{"model": "spectrogram enhancement model", "dataset": "tunes sung on syllables by a formant synthesiser", "train_examples": 39062, "gain_aug_db": 6, "n_mels": 64, "hop_length": 160, "input": "log_mel", "win_length": 512, "task": "enhancement", "loss": "l1", "arch": "unet", "norm": "groupnorm", "activation": "gelu", "weight_standardization": false, "pixel_unshuffle": 2, "widths": [96, 192, 192], "blocks_per_level": 3, "block": "basic", "attention": false, "upsampling": "nearest_conv", "init": "small_normal", "residual_init": "zero_last", "optimizer": "adamw", "lr": 0.0023, "beta1": 0.9, "beta2": 0.999, "eps": 1e-08, "l1_shrink": 0.003, "cautious_weight_decay": true, "ema_decay": 0.99, "steps": 20900, "batch_size": 48, "epochs": 25.7, "lr_schedule": "constant", "warmup_steps": 1040, "weight_decay": 0.02}
Rows from block 8, named by matrix and row number. Rows with one number belong to one channel. Each number is 200 + 30 x the weight over its row's rms, rounded and kept within 0 to 999. All counts start at 0. After the name is the row's rms in percent of the matrix's.
# convs0: first 3x3 conv (model.decb.0.0.convs.0.weight, 192x384x3x3), inputs 66-76, a 3x3 kernel for each
# convs1: second 3x3 conv (model.decb.0.0.convs.1.weight, 192x192x3x3, transposed), outputs 66-76, a 3x3 kernel for each
convs0.85,122,240,224,221,200,201,201,202,201,200,185,146,163,218,214,206,207,224,233,199,183,187,208,198,197,195,197,195,198,199,176,195,201,196,193,200,202,202,228,236,203,201,201,179,184,187,209,237,246,207,198,188,216,209,201,217,165,183,221,210,226,213,233,232,207,212,261,207,220,263,201,223,241,216,189,172,216,206,207,203,207,225,186,183,192,240,248,227,225,246,229,204,201,234,195,197,209,189,201,202
convs1.85,143,186,194,168,195,187,165,214,207,204,212,208,216,177,157,178,177,155,186,195,155,190,194,198,200,179,200,184,226,195,202,203,194,199,207,203,206,174,162,188,209,199,209,216,207,195,253,235,220,183,181,214,207,191,240,199,166,186,201,199,222,199,199,216,182,195,181,181,208,166,171,194,186,195,187,181,196,196,181,213,202,174,205,175,137,199,195,183,224,215,197,246,274,213,201,233,175,188,222,189
convs0.86,060,224,224,229,219,219,221,215,215,215,183,196,218,190,200,210,196,202,209,192,191,193,192,192,193,194,193,193,199,198,199,199,199,199,198,198,199,241,226,210,201,197,193,197,194,193,196,194,187,196,195,193,195,194,190,171,184,204,191,188,204,208,204,210,166,180,191,171,176,182,181,178,182,194,195,212,202,199,209,197,189,200,138,147,172,165,176,201,193,202,222,130,157,165,159,176,179,172,183,181
convs1.86,061,222,219,196,209,206,182,204,198,188,180,191,194,178,172,180,200,188,192,205,200,211,198,197,203,225,229,252,206,224,247,207,211,241,218,210,221,153,164,181,208,204,207,202,195,189,270,261,250,223,217,212,218,209,207,207,174,141,215,191,170,213,190,166,192,197,205,176,189,201,182,184,198,253,211,186,239,206,167,256,214,159,205,205,239,210,224,271,235,247,294,220,230,251,201,206,218,175,191,201
convs0.87,090,209,212,219,210,209,212,204,202,200,188,218,274,192,226,255,220,253,266,189,190,195,190,192,195,193,191,191,199,198,200,199,199,201,196,196,198,214,214,206,187,185,184,202,193,193,128,130,135,191,191,188,226,226,219,157,162,196,185,186,199,229,221,220,132,157,187,151,152,169,194,177,170,187,188,219,168,167,195,187,174,188,152,154,190,190,199,233,217,235,271,160,165,170,164,181,181,202,211,201
convs1.87,104,223,221,195,204,192,163,245,216,195,195,207,219,194,185,192,182,167,177,205,202,223,246,226,234,224,224,242,193,208,244,192,201,242,199,206,229,131,143,181,197,203,222,215,211,211,246,224,206,210,200,191,203,191,189,207,177,141,218,196,176,202,195,168,207,199,198,198,205,203,206,212,219,255,224,196,253,219,184,263,218,169,194,234,255,206,236,262,238,246,267,223,238,267,195,209,225,163,196,212
convs0.88,121,243,232,221,201,186,176,193,177,175,209,180,190,204,196,202,208,201,198,192,194,197,198,197,197,200,196,187,193,192,200,196,193,192,193,192,178,187,147,197,203,189,212,216,192,200,187,144,147,202,194,179,228,218,208,221,195,175,230,219,211,212,206,220,243,180,220,245,218,234,251,221,240,194,201,197,203,207,199,221,216,198,205,174,154,204,190,199,198,182,206,294,165,112,273,201,196,252,216,215
convs1.88,137,179,164,193,154,184,210,212,218,200,203,192,202,207,229,229,212,212,190,183,207,219,196,205,222,216,203,189,201,197,198,184,238,211,179,265,230,202,194,176,225,219,229,249,188,201,195,210,192,212,211,155,195,200,147,187,204,227,199,224,237,204,239,249,233,204,209,216,194,210,209,182,187,236,279,193,215,269,201,212,260,197,202,241,249,208,218,174,196,203,117,222,209,196,189,188,187,213,187,206
convs0.89,112,193,194,196,190,189,194,199,195,196,200,199,200,176,169,175,153,151,163,209,206,207,213,207,210,206,205,208,212,213,214,211,211,213,205,206,207,144,143,157,163,168,176,193,196,191,178,175,182,177,180,190,166,177,188,190,188,197,190,185,192,179,180,188,208,211,229,199,199,214,196,198,206,218,202,204,243,211,212,192,183,183,200,194,197,202,191,186,193,167,161,205,203,208,180,180,183,166,169,162
convs1.89,117,180,174,170,193,186,185,187,178,159,175,167,161,149,151,149,160,163,154,216,202,198,140,122,85,220,218,201,108,127,154,170,179,183,186,186,183,187,208,213,152,154,170,215,212,217,171,167,156,204,202,200,201,197,191,195,191,209,197,180,200,182,149,174,187,191,196,235,221,215,199,197,177,157,182,214,180,203,220,195,209,209,216,172,141,203,176,140,215,206,194,205,207,206,224,212,202,213,206,200
convs0.90,106,215,212,211,185,183,188,204,211,207,189,170,165,147,146,153,216,230,223,199,200,195,213,214,211,212,210,205,201,207,208,214,212,208,215,216,207,201,201,198,172,163,156,224,223,219,201,194,192,163,164,166,215,227,226,198,191,176,205,197,185,227,218,202,172,170,166,187,185,177,204,196,182,188,184,159,221,214,203,199,197,195,200,195,195,176,163,165,201,209,211,182,159,139,227,199,163,206,168,131
convs1.90,099,240,221,212,158,133,128,158,142,144,207,218,227,277,269,270,208,198,184,205,213,213,232,229,223,202,200,200,208,210,201,202,199,195,203,195,187,243,244,236,207,207,209,191,190,189,244,240,235,223,222,223,166,163,166,205,202,195,213,214,201,232,206,197,230,225,227,188,178,182,188,189,184,218,228,211,222,222,199,189,190,170,221,250,266,173,200,212,192,202,211,207,222,219,200,206,203,198,214,212
convs0.91,068,222,220,224,216,215,217,212,211,211,190,197,215,195,204,223,198,209,213,193,192,193,193,193,193,193,193,193,201,198,199,200,199,199,197,197,197,230,222,209,200,197,195,213,204,200,160,156,157,184,180,178,201,201,197,151,156,190,178,177,187,202,196,199,143,156,182,151,153,167,171,163,161,201,191,208,195,185,199,188,182,188,132,132,163,164,168,181,186,190,199,92,110,139,117,144,151,147,169,161
convs1.91,069,226,222,199,214,209,183,215,206,196,187,197,201,183,178,185,194,185,192,207,207,220,206,208,218,230,237,260,201,227,249,202,214,239,207,205,213,143,154,174,212,211,229,210,210,211,271,257,237,229,225,218,229,225,228,206,178,142,220,194,177,213,193,172,203,207,210,186,202,205,200,206,216,260,216,187,245,201,171,253,204,151,197,228,235,203,231,253,217,236,265,223,244,252,204,222,229,167,194,206
convs0.92,081,220,219,219,224,222,222,223,221,220,174,181,184,176,184,186,184,190,193,197,197,198,197,197,197,197,197,197,203,201,201,202,201,200,200,200,200,236,234,233,220,217,217,230,226,225,169,167,172,167,165,167,172,169,169,152,153,160,161,163,165,167,167,170,147,150,155,144,145,146,147,146,144,198,193,193,193,189,191,191,189,190,148,141,143,149,146,147,165,166,168,43,58,66,42,59,66,60,69,76
convs1.92,042,203,208,198,195,197,189,198,201,194,192,199,200,216,221,222,211,216,220,219,220,220,229,231,232,235,239,252,195,199,202,189,190,193,190,188,188,183,182,188,206,210,217,202,203,208,140,144,151,144,150,153,141,149,152,186,190,189,196,197,194,193,193,189,250,251,261,262,273,287,253,261,283,259,239,208,232,211,202,213,201,193,193,198,199,199,203,204,202,205,205,167,171,170,155,157,155,151,152,150
convs0.93,111,193,200,203,191,194,196,198,198,200,131,138,141,168,161,180,199,199,204,202,203,204,203,204,206,203,204,205,193,195,196,205,205,204,206,204,203,187,184,181,196,199,194,196,195,192,151,166,179,188,198,197,202,200,199,162,169,185,196,193,199,195,192,197,203,202,198,206,204,228,196,195,208,199,197,197,195,195,195,193,192,199,149,128,124,175,157,162,170,154,171,140,150,190,205,202,234,223,228,242
convs1.93,123,262,267,230,255,255,223,247,230,209,244,241,246,182,170,162,212,220,219,192,199,198,213,206,203,119,122,114,210,225,220,210,210,211,223,228,216,219,216,227,207,208,200,189,203,201,213,185,171,192,187,178,197,198,202,224,219,241,204,205,233,195,194,228,211,206,207,193,193,184,213,212,203,215,193,160,245,197,174,219,170,172,198,201,173,221,205,196,194,169,166,193,184,195,188,173,188,198,207,214
convs0.94,086,218,218,218,225,223,223,232,232,231,185,188,189,182,188,189,186,191,191,197,197,197,196,196,197,196,196,196,201,201,200,202,201,200,201,200,200,231,229,232,231,230,234,238,237,239,163,160,167,165,162,166,177,174,175,159,158,161,160,161,165,161,158,163,166,166,167,153,153,152,146,144,141,201,196,195,195,192,192,191,189,190,160,153,151,158,153,153,170,171,172,41,45,53,41,47,56,59,65,72
convs1.94,043,203,203,197,203,204,198,203,205,202,220,226,227,236,239,239,235,239,240,184,190,197,187,191,196,194,197,203,206,209,212,208,210,214,213,213,215,187,187,192,195,196,200,192,194,198,127,125,123,135,138,139,129,135,140,214,215,216,210,210,211,208,207,207,259,254,245,257,255,251,258,254,253,220,213,216,202,197,204,206,196,203,155,161,168,166,170,177,185,188,193,183,182,187,168,165,168,156,155,157
convs0.95,118,197,184,196,226,215,228,185,178,191,189,181,207,191,193,206,213,221,226,203,183,200,216,199,200,214,202,199,202,199,198,212,207,206,211,211,213,213,198,209,198,178,195,193,168,182,217,205,231,222,214,236,191,172,195,196,191,213,186,187,200,180,179,192,192,191,202,207,206,215,220,216,218,199,160,203,206,179,204,224,222,243,229,223,230,200,200,211,185,189,198,145,124,135,196,188,191,238,234,235
convs1.95,131,162,167,118,189,193,185,204,195,179,214,214,196,194,196,185,231,236,215,201,213,213,197,203,203,173,189,193,147,163,146,181,193,175,186,191,188,210,205,196,200,221,221,181,149,143,181,183,174,154,148,137,204,185,161,209,212,213,215,219,214,209,205,189,231,263,240,191,199,202,176,169,170,188,144,215,191,201,206,180,196,197,192,234,117,186,217,186,214,235,202,168,206,176,173,189,169,214,213,211
convs0.96,129,201,205,212,198,201,205,196,198,201,184,188,201,212,213,238,241,238,256,194,194,196,195,195,196,194,195,195,193,194,195,193,194,194,192,193,195,215,225,250,255,264,286,272,280,300,183,185,197,190,192,200,198,199,209,131,130,153,128,124,145,198,195,208,150,165,191,166,178,203,169,182,206,151,149,151,160,157,164,189,188,197,172,173,159,166,165,153,209,207,202,135,144,174,154,162,189,166,172,194
convs1.96,043,241,245,237,249,249,238,230,231,220,164,167,166,206,207,205,180,184,186,190,194,198,208,207,208,203,201,199,202,201,208,196,196,204,200,199,204,162,163,169,181,182,187,197,194,197,157,154,153,175,175,174,183,185,184,212,215,213,213,212,213,210,205,210,203,196,193,214,209,204,236,229,220,207,229,229,202,212,209,193,200,196,166,160,136,152,142,116,171,169,148,153,144,137,174,159,151,164,152,145
convs0.97,059,191,192,194,187,188,192,185,185,190,195,195,232,200,199,241,202,199,222,187,188,189,187,187,188,187,188,189,183,183,184,182,182,183,184,183,184,151,151,180,135,136,175,166,164,187,199,200,217,196,196,204,197,197,204,211,209,244,207,204,238,201,201,225,182,191,243,174,183,229,162,174,220,172,167,181,183,180,195,187,183,197,210,209,207,218,214,217,216,211,217,147,170,207,127,149,205,102,123,199
convs1.97,035,201,205,203,198,200,198,195,194,193,258,249,245,242,230,226,266,246,239,241,212,208,224,199,195,248,228,227,182,182,182,188,187,186,183,186,185,209,209,209,195,187,183,190,179,173,233,235,229,238,234,232,238,226,223,193,191,188,186,190,188,167,179,179,169,172,189,165,164,178,155,145,152,206,208,208,207,210,210,215,217,224,209,227,241,207,211,231,218,215,234,223,232,234,214,217,219,229,231,234
convs0.98,055,192,192,195,189,190,193,186,186,190,196,196,235,202,200,246,202,199,220,184,185,186,185,185,186,185,185,186,179,180,181,179,179,180,180,180,181,152,150,178,133,130,171,159,157,182,204,204,223,200,200,208,200,200,206,213,211,243,210,208,237,205,206,230,183,189,242,178,184,231,170,178,224,166,160,175,183,178,193,187,182,196,202,202,202,212,210,215,216,213,220,161,185,209,134,160,205,104,131,202
convs1.98,037,209,210,210,210,212,212,204,205,207,181,178,173,168,163,158,179,170,162,238,213,205,216,192,181,241,224,222,183,185,185,185,187,187,174,186,186,181,174,175,177,160,150,178,158,146,229,239,239,232,236,240,229,228,231,199,198,203,195,198,204,179,195,201,178,175,189,189,181,194,185,175,181,209,212,206,213,216,208,235,234,244,196,208,205,206,210,217,219,213,220,210,213,214,209,210,211,222,221,222
convs0.99,110,219,220,220,192,195,198,187,191,198,239,218,207,215,224,225,225,235,236,195,190,188,200,199,199,201,203,205,194,193,192,195,195,196,202,202,204,200,185,183,247,237,236,209,202,209,200,197,196,195,188,188,175,163,154,184,174,183,207,203,201,201,198,193,217,200,197,244,237,227,179,172,160,155,145,126,219,213,207,201,201,195,186,177,187,219,228,237,191,206,218,216,210,209,196,185,189,211,188,179
convs1.99,100,195,176,177,151,129,124,150,151,147,192,183,185,211,213,226,114,109,114,190,199,210,181,185,197,170,167,188,198,187,203,226,218,229,192,188,193,160,158,162,235,227,217,179,174,175,164,167,179,179,193,192,144,172,183,209,202,164,202,179,143,186,159,146,169,165,167,207,210,209,178,179,189,250,296,245,195,228,198,212,231,202,185,171,189,184,176,198,182,190,196,200,193,208,200,202,222,142,152,163
convs0.100,068,188,189,193,181,182,192,181,181,191,206,208,236,207,205,228,207,202,217,183,184,186,185,185,187,186,186,189,179,180,183,180,181,183,182,182,184,150,150,177,126,124,155,178,177,193,205,204,214,203,202,208,197,197,201,229,227,247,204,203,211,199,197,201,184,192,232,171,180,212,159,169,202,180,190,205,163,170,193,178,179,197,223,234,238,215,221,228,215,218,225,164,182,204,122,135,190,112,118,177
convs1.100,057,184,179,169,192,189,180,205,197,195,222,210,199,215,198,181,223,204,195,211,205,199,223,207,208,208,187,183,199,195,196,199,199,197,203,198,196,204,202,212,193,188,194,188,186,190,226,230,218,218,221,215,223,217,211,213,197,190,206,205,198,185,191,184,182,199,231,170,188,207,191,191,204,203,211,233,215,216,227,218,216,228,221,254,234,216,221,210,208,200,196,213,236,234,213,219,221,229,235,245
convs0.101,062,190,190,192,186,187,190,184,184,189,198,198,235,200,199,238,200,197,219,187,187,188,187,187,188,187,187,189,183,183,184,182,182,183,183,184,184,147,147,178,127,127,164,159,159,184,200,200,216,198,198,205,198,198,204,222,220,255,211,210,241,200,200,222,189,195,250,178,186,232,164,176,219,183,178,190,189,184,199,188,184,196,223,221,218,229,224,226,221,214,219,157,180,211,129,151,206,101,128,201
convs1.101,038,203,204,200,202,201,190,204,204,201,282,270,264,263,247,241,281,259,250,210,196,191,208,193,189,222,208,207,173,176,177,184,183,183,177,182,182,226,231,233,207,208,208,209,209,209,213,215,210,217,216,212,225,213,210,181,172,166,168,169,165,153,161,158,172,182,196,166,174,185,159,155,162,201,202,203,195,193,196,201,201,206,210,239,257,201,211,238,215,222,250,243,252,256,250,250,253,261,260,267
convs0.102,114,192,186,185,190,191,192,199,201,209,242,237,245,215,228,233,204,216,228,204,204,207,199,199,203,200,202,204,214,208,208,214,208,208,204,204,206,209,195,195,190,172,172,152,140,149,199,200,209,180,179,182,187,183,196,186,192,200,241,257,267,204,219,238,169,174,192,198,197,200,225,228,234,190,180,196,214,212,215,201,202,201,192,187,192,219,234,238,193,207,206,211,206,206,230,229,233,174,190,190
convs1.102,110,220,224,213,254,232,226,250,223,210,271,253,250,194,193,187,213,210,205,308,273,273,204,197,207,202,203,211,143,142,167,156,159,170,160,150,153,203,202,205,195,169,177,233,216,217,210,216,183,206,219,220,203,204,196,189,190,206,182,196,208,186,198,215,234,234,236,135,148,145,176,158,144,215,197,141,213,197,178,221,201,187,233,240,238,213,221,225,176,188,182,208,207,233,198,193,199,196,210,203
convs0.103,060,193,195,198,192,193,196,184,185,191,197,199,240,204,204,247,204,201,220,187,187,189,187,188,189,187,188,189,183,184,185,183,183,184,184,184,185,159,163,182,142,146,175,164,165,182,200,201,214,198,198,203,195,195,200,206,206,234,205,204,233,208,205,226,176,185,237,175,180,230,173,177,221,161,159,176,178,175,188,193,187,198,203,206,205,217,219,223,218,216,223,161,185,204,123,145,200,104,125,192
convs1.103,048,193,183,170,194,178,171,198,180,176,185,181,178,164,156,152,176,159,158,199,185,182,196,166,159,206,199,198,196,198,198,196,201,206,198,206,210,206,204,211,188,180,186,182,169,177,213,226,215,210,212,207,212,210,209,205,201,201,197,202,203,177,197,199,183,187,225,188,187,210,174,158,180,197,200,199,200,200,199,209,201,207,183,201,192,188,190,179,195,189,175,229,243,249,254,247,259,266,257,279
convs0.104,062,194,195,197,191,192,194,179,182,188,192,198,252,202,203,237,202,198,206,187,189,191,188,189,189,189,189,190,183,184,186,182,182,184,184,184,185,161,165,184,138,140,174,152,149,176,212,222,252,200,202,210,192,189,198,204,211,256,207,213,245,205,205,223,178,204,274,176,186,234,174,177,217,139,156,190,179,182,200,198,197,204,205,212,212,214,221,228,212,213,219,176,198,212,115,146,200,102,125,193
convs1.104,055,201,187,173,204,189,180,227,196,191,234,222,221,215,198,191,227,201,193,181,175,175,190,156,151,201,186,190,195,192,194,195,199,198,196,202,202,207,202,208,167,156,164,179,157,158,212,231,223,208,212,209,212,209,205,216,204,196,192,197,196,167,185,186,169,180,237,181,185,224,154,136,179,191,193,194,196,193,194,203,198,208,185,199,216,188,191,192,199,199,184,217,234,261,225,228,255,252,247,283
convs0.105,062,196,196,199,193,193,195,187,188,192,198,208,258,218,230,278,203,203,227,185,186,187,185,185,186,186,186,187,181,180,181,178,178,179,181,180,181,175,175,187,152,153,179,155,154,180,201,205,225,197,199,206,190,188,200,203,209,230,208,212,244,212,213,239,176,190,247,173,179,228,165,171,216,155,154,179,182,180,194,196,192,201,203,210,219,220,229,241,223,230,244,156,189,212,129,155,202,123,141,196
convs1.105,060,190,174,151,196,173,157,199,177,168,263,255,252,218,202,196,233,201,196,202,193,193,184,153,149,223,205,204,198,202,203,202,204,213,190,203,206,204,207,219,175,166,176,178,171,179,208,222,200,191,190,185,188,185,182,220,210,207,201,201,198,171,176,175,190,200,245,181,185,211,178,171,193,191,203,209,191,195,194,202,194,197,201,208,230,202,204,208,208,215,203,230,241,260,251,244,270,271,260,294
convs0.106,130,202,202,201,202,194,185,207,203,200,213,245,251,186,195,198,171,177,175,199,201,201,190,200,197,185,189,188,192,200,196,191,198,189,193,196,187,212,213,207,195,201,200,150,159,153,262,252,231,220,211,210,167,172,182,225,232,251,198,197,209,218,220,243,255,269,267,212,216,220,209,213,220,217,220,234,190,201,215,195,208,228,219,231,242,202,206,210,220,212,208,226,246,258,218,229,242,230,250,264
convs1.106,127,197,194,194,194,202,220,162,191,204,209,204,197,206,206,200,177,173,156,174,171,190,197,193,200,184,181,176,169,200,203,169,172,191,152,159,169,191,203,217,200,220,234,208,213,221,254,244,216,246,231,206,219,203,198,221,202,226,190,169,191,170,163,175,193,170,172,199,175,168,200,171,153,197,196,227,187,134,179,188,113,187,182,181,176,200,199,187,241,240,211,191,185,199,193,189,209,200,191,214
convs0.107,119,207,198,176,201,185,172,186,180,178,198,195,185,218,194,158,220,198,192,217,206,199,209,207,206,208,209,208,214,217,195,215,215,198,216,211,204,231,218,230,196,170,185,198,198,209,177,165,158,190,164,132,206,185,183,208,191,190,255,217,199,227,206,182,209,204,198,208,189,189,206,187,198,221,212,202,209,211,202,211,206,191,168,180,206,183,199,206,219,213,204,173,198,209,178,165,177,188,138,130
convs1.107,140,214,216,209,206,215,211,230,226,232,213,221,216,239,234,213,208,213,216,211,204,165,207,199,140,183,161,92,211,210,195,235,227,242,210,213,233,212,215,211,214,236,229,207,221,219,233,203,197,224,198,217,214,207,226,219,211,221,232,228,211,239,220,186,206,239,235,204,206,245,201,207,247,190,209,252,206,212,240,227,222,213,213,206,153,193,182,197,202,174,261,206,239,176,200,205,212,203,207,223
convs0.108,082,190,187,181,195,197,197,203,205,211,171,165,152,194,186,185,187,174,183,199,197,196,198,197,196,197,197,197,203,203,202,201,201,202,202,202,202,149,157,141,183,182,163,181,181,170,199,198,193,191,189,186,206,198,207,216,212,198,215,215,210,168,179,188,188,170,146,160,164,151,116,128,131,205,205,181,198,196,176,182,184,175,186,193,177,195,196,186,218,218,207,269,254,243,209,213,216,207,212,219
convs1.108,087,204,224,207,178,194,195,138,153,145,190,184,190,205,214,243,177,184,196,262,255,269,180,164,178,212,183,176,205,181,172,258,213,207,234,201,199,184,186,190,193,194,216,162,175,194,196,194,199,223,218,215,237,257,255,248,217,214,223,206,201,219,202,196,188,192,188,165,161,144,160,177,170,186,184,183,177,182,199,170,186,215,205,150,184,201,179,185,214,193,195,180,158,164,200,197,192,191,190,187
convs0.109,115,191,194,197,205,201,199,154,164,164,144,194,216,137,193,213,138,179,205,170,191,194,196,201,196,195,190,178,192,183,187,195,196,179,188,181,155,193,172,143,177,188,189,180,197,202,199,212,221,180,203,225,208,220,227,152,199,221,190,225,243,127,175,200,177,227,256,149,200,203,144,176,145,148,169,190,192,198,191,218,215,206,203,210,206,203,216,222,130,182,211,210,239,215,135,209,222,117,186,199
convs1.109,130,196,198,188,194,183,188,218,202,232,200,185,181,223,202,198,233,209,185,202,186,197,203,182,192,212,199,221,182,194,220,209,216,224,175,188,190,160,154,176,212,215,205,230,249,235,209,214,209,217,213,195,247,221,171,218,193,185,214,177,180,232,195,203,169,180,184,190,203,200,196,205,202,204,202,200,211,202,186,199,202,208,241,223,187,216,202,173,211,208,177,187,178,167,190,202,201,204,229,201
convs0.110,105,199,201,202,203,206,207,202,202,202,169,164,185,195,198,205,201,202,206,195,194,195,193,194,195,192,192,197,199,197,196,201,195,193,201,198,192,209,203,199,213,211,208,212,202,200,198,213,231,209,224,233,196,196,195,167,185,197,162,164,176,168,174,180,168,171,184,195,197,199,192,195,199,190,188,190,196,194,195,201,200,207,192,196,207,170,171,190,142,149,176,191,217,254,194,213,238,176,189,205
convs1.110,119,283,275,260,263,257,241,267,233,210,136,142,157,221,212,213,207,205,197,179,159,161,216,202,200,134,129,117,232,236,239,210,213,215,207,227,229,177,174,162,216,221,214,198,197,191,175,194,204,176,198,203,190,202,198,261,240,238,214,208,219,206,216,247,142,143,145,192,188,200,220,229,230,194,196,203,172,182,180,188,189,196,206,227,204,213,207,196,206,204,205,190,194,197,159,168,182,198,209,216
convs0.111,089,191,192,191,200,204,205,203,208,212,163,166,149,189,186,184,141,131,148,201,201,200,203,200,200,201,200,200,205,205,205,203,203,204,204,204,204,176,183,165,199,202,185,182,187,180,213,217,199,202,201,193,198,192,202,202,201,183,195,203,198,170,178,182,205,195,168,201,191,174,115,116,120,195,203,187,194,194,176,194,193,186,190,193,174,199,198,183,198,199,194,267,259,231,223,224,217,211,213,215
convs1.111,092,206,218,206,189,193,188,157,165,150,176,168,175,211,216,237,145,164,177,280,258,269,200,181,187,222,193,183,213,183,183,254,207,209,223,189,195,171,177,184,183,185,201,163,183,206,206,205,210,222,215,203,228,245,236,235,210,207,220,202,200,220,203,209,199,203,200,167,161,147,163,172,158,186,184,184,183,187,198,173,192,211,194,113,187,194,155,178,237,189,188,171,131,146,208,203,203,191,178,168
convs0.112,117,199,198,195,210,208,206,192,190,188,250,247,257,215,211,238,155,152,188,196,195,195,191,191,189,199,198,194,189,185,183,188,177,176,197,190,185,217,219,214,177,184,177,247,242,230,206,207,205,214,217,213,225,228,234,230,214,209,216,219,228,210,226,232,201,187,189,225,215,212,194,195,194,220,218,218,184,191,197,220,222,237,204,200,203,246,227,250,180,147,180,200,149,123,196,186,151,201,217,202
convs1.112,120,194,219,207,200,223,212,222,219,193,197,197,194,195,195,198,186,191,194,228,194,186,237,217,200,212,197,189,177,192,164,201,203,200,192,196,191,192,197,196,193,166,183,160,185,194,213,206,192,202,198,178,211,204,201,202,191,207,209,163,182,209,179,185,208,193,206,198,200,205,184,185,178,207,194,170,242,201,177,234,211,199,220,195,193,214,212,207,210,225,236,201,184,204,212,179,174,218,209,215
convs0.113,078,198,198,197,200,200,201,199,200,202,184,179,173,191,187,185,176,169,163,194,194,195,194,194,195,194,194,194,199,199,200,199,199,200,199,199,200,179,183,180,195,195,192,185,182,177,217,215,213,209,208,206,214,210,210,193,186,176,196,192,188,174,174,170,163,149,156,162,159,157,142,147,140,178,172,167,182,178,171,188,188,182,188,185,177,199,198,188,194,194,190,288,274,265,243,242,241,248,248,247
convs1.113,058,219,234,229,175,198,200,169,183,165,241,243,247,196,205,213,192,202,212,246,244,254,211,199,200,198,182,156,213,203,193,214,207,200,206,203,197,191,193,195,176,185,199,234,261,276,148,141,138,187,181,161,210,227,217,226,201,215,204,195,197,209,214,209,199,205,195,179,186,170,186,196,188,190,177,188,196,191,201,188,191,226,195,182,184,194,180,166,193,183,187,180,173,135,198,199,170,165,152,134
convs0.114,122,166,166,173,202,202,203,202,201,200,216,210,222,200,192,198,211,205,217,204,204,204,203,204,204,191,193,197,193,188,189,208,208,209,200,199,199,165,155,162,186,178,179,161,148,155,168,160,162,195,197,197,187,173,187,166,163,172,219,207,223,220,211,231,197,195,209,203,194,198,188,184,197,213,199,202,199,198,202,167,175,190,190,200,201,208,212,219,235,230,245,40,23,35,105,79,100,189,185,199
convs1.114,126,153,128,129,167,165,159,234,224,211,185,185,189,261,260,269,216,211,229,229,271,274,177,202,206,130,145,174,201,200,194,213,213,215,162,160,155,175,191,174,195,198,197,130,126,114,217,204,202,223,203,205,172,170,167,194,191,188,197,197,185,171,188,185,231,240,233,225,211,223,139,152,161,225,188,190,201,152,177,186,159,175,235,198,208,225,202,217,236,205,208,173,154,184,203,197,202,195,193,204
convs0.115,069,179,181,178,201,203,203,208,212,211,183,182,173,194,196,192,193,192,183,198,197,197,197,197,197,198,197,197,203,203,203,201,202,202,202,203,203,125,144,136,156,168,154,190,188,174,167,183,186,195,194,193,222,218,216,212,202,192,224,217,214,207,207,207,162,153,137,155,156,144,165,167,152,205,204,194,163,166,150,165,168,158,190,191,173,218,214,198,228,228,211,288,277,258,220,226,221,234,245,243
convs1.115,066,202,206,204,197,202,208,157,169,158,243,235,243,204,206,212,194,192,201,253,233,242,213,197,196,204,177,154,204,195,202,225,202,207,221,202,203,137,131,147,196,200,220,199,213,232,168,154,150,218,206,204,225,222,230,253,225,235,224,210,226,207,198,219,193,193,185,174,179,175,124,127,123,191,207,213,185,199,207,175,196,210,181,185,183,192,193,186,204,199,194,199,184,182,211,207,202,183,174,171
convs0.116,121,202,203,207,183,193,195,173,174,175,208,200,198,202,196,203,167,163,174,212,214,213,214,216,216,216,216,216,210,217,217,219,222,222,221,219,218,205,199,203,194,186,181,203,192,173,151,138,142,125,138,140,178,192,190,215,201,197,208,202,209,168,164,179,177,162,186,179,164,192,177,157,168,174,186,166,189,191,182,207,213,220,216,207,193,234,219,216,136,115,135,199,191,212,186,178,208,190,180,215
convs1.116,126,232,219,189,230,196,182,193,184,176,216,207,213,203,204,211,212,209,206,153,161,183,170,179,196,155,148,155,206,213,219,205,211,215,226,232,220,206,206,202,197,193,190,130,139,136,220,193,194,180,166,164,203,203,205,170,180,208,182,199,221,190,203,224,241,234,246,197,196,197,178,171,171,172,165,151,211,188,195,219,181,179,204,175,148,198,168,151,209,198,197,215,210,217,184,186,181,180,192,185
convs0.117,094,164,164,159,182,186,184,199,203,205,177,183,188,192,192,220,161,156,177,199,199,198,197,196,196,196,194,195,197,199,199,194,196,196,195,194,194,173,181,153,201,202,183,171,174,156,203,214,201,226,225,219,210,209,210,200,205,201,200,214,218,178,200,214,198,166,128,200,188,174,153,165,168,210,218,200,189,189,170,184,183,177,184,192,185,198,198,196,207,206,211,207,199,192,190,195,203,203,214,235
convs1.117,103,192,218,200,182,205,203,155,183,182,217,209,212,214,217,229,138,165,179,260,242,263,214,193,202,231,205,207,200,182,181,222,195,197,211,192,198,138,138,140,177,173,190,168,167,184,221,215,225,217,207,203,232,231,215,223,215,206,213,204,195,214,202,192,186,184,179,199,190,182,146,154,134,183,172,170,179,173,185,176,183,201,214,136,155,226,189,197,258,219,209,187,162,173,216,215,208,201,197,189
convs0.118,097,172,178,179,195,198,198,207,218,222,155,158,154,190,187,183,189,185,179,193,192,192,192,193,193,194,195,194,193,193,193,190,191,194,191,194,197,157,167,154,165,174,161,188,189,175,157,168,163,142,150,156,182,183,188,206,200,192,199,204,201,179,184,180,195,197,183,171,167,149,131,136,113,210,209,208,195,202,201,179,188,186,169,182,172,192,197,184,219,229,217,276,269,247,200,200,191,205,205,192
convs1.118,103,180,182,162,213,200,197,173,167,156,215,209,210,199,201,204,184,185,197,242,218,221,165,148,157,206,188,185,196,171,158,262,231,203,235,199,178,179,187,192,191,196,212,205,230,248,213,220,224,247,237,239,212,219,222,233,218,215,211,210,207,203,201,194,189,196,205,163,166,177,124,127,138,172,174,180,174,178,186,161,184,198,165,169,181,189,187,186,217,192,192,147,153,147,190,203,203,204,204,207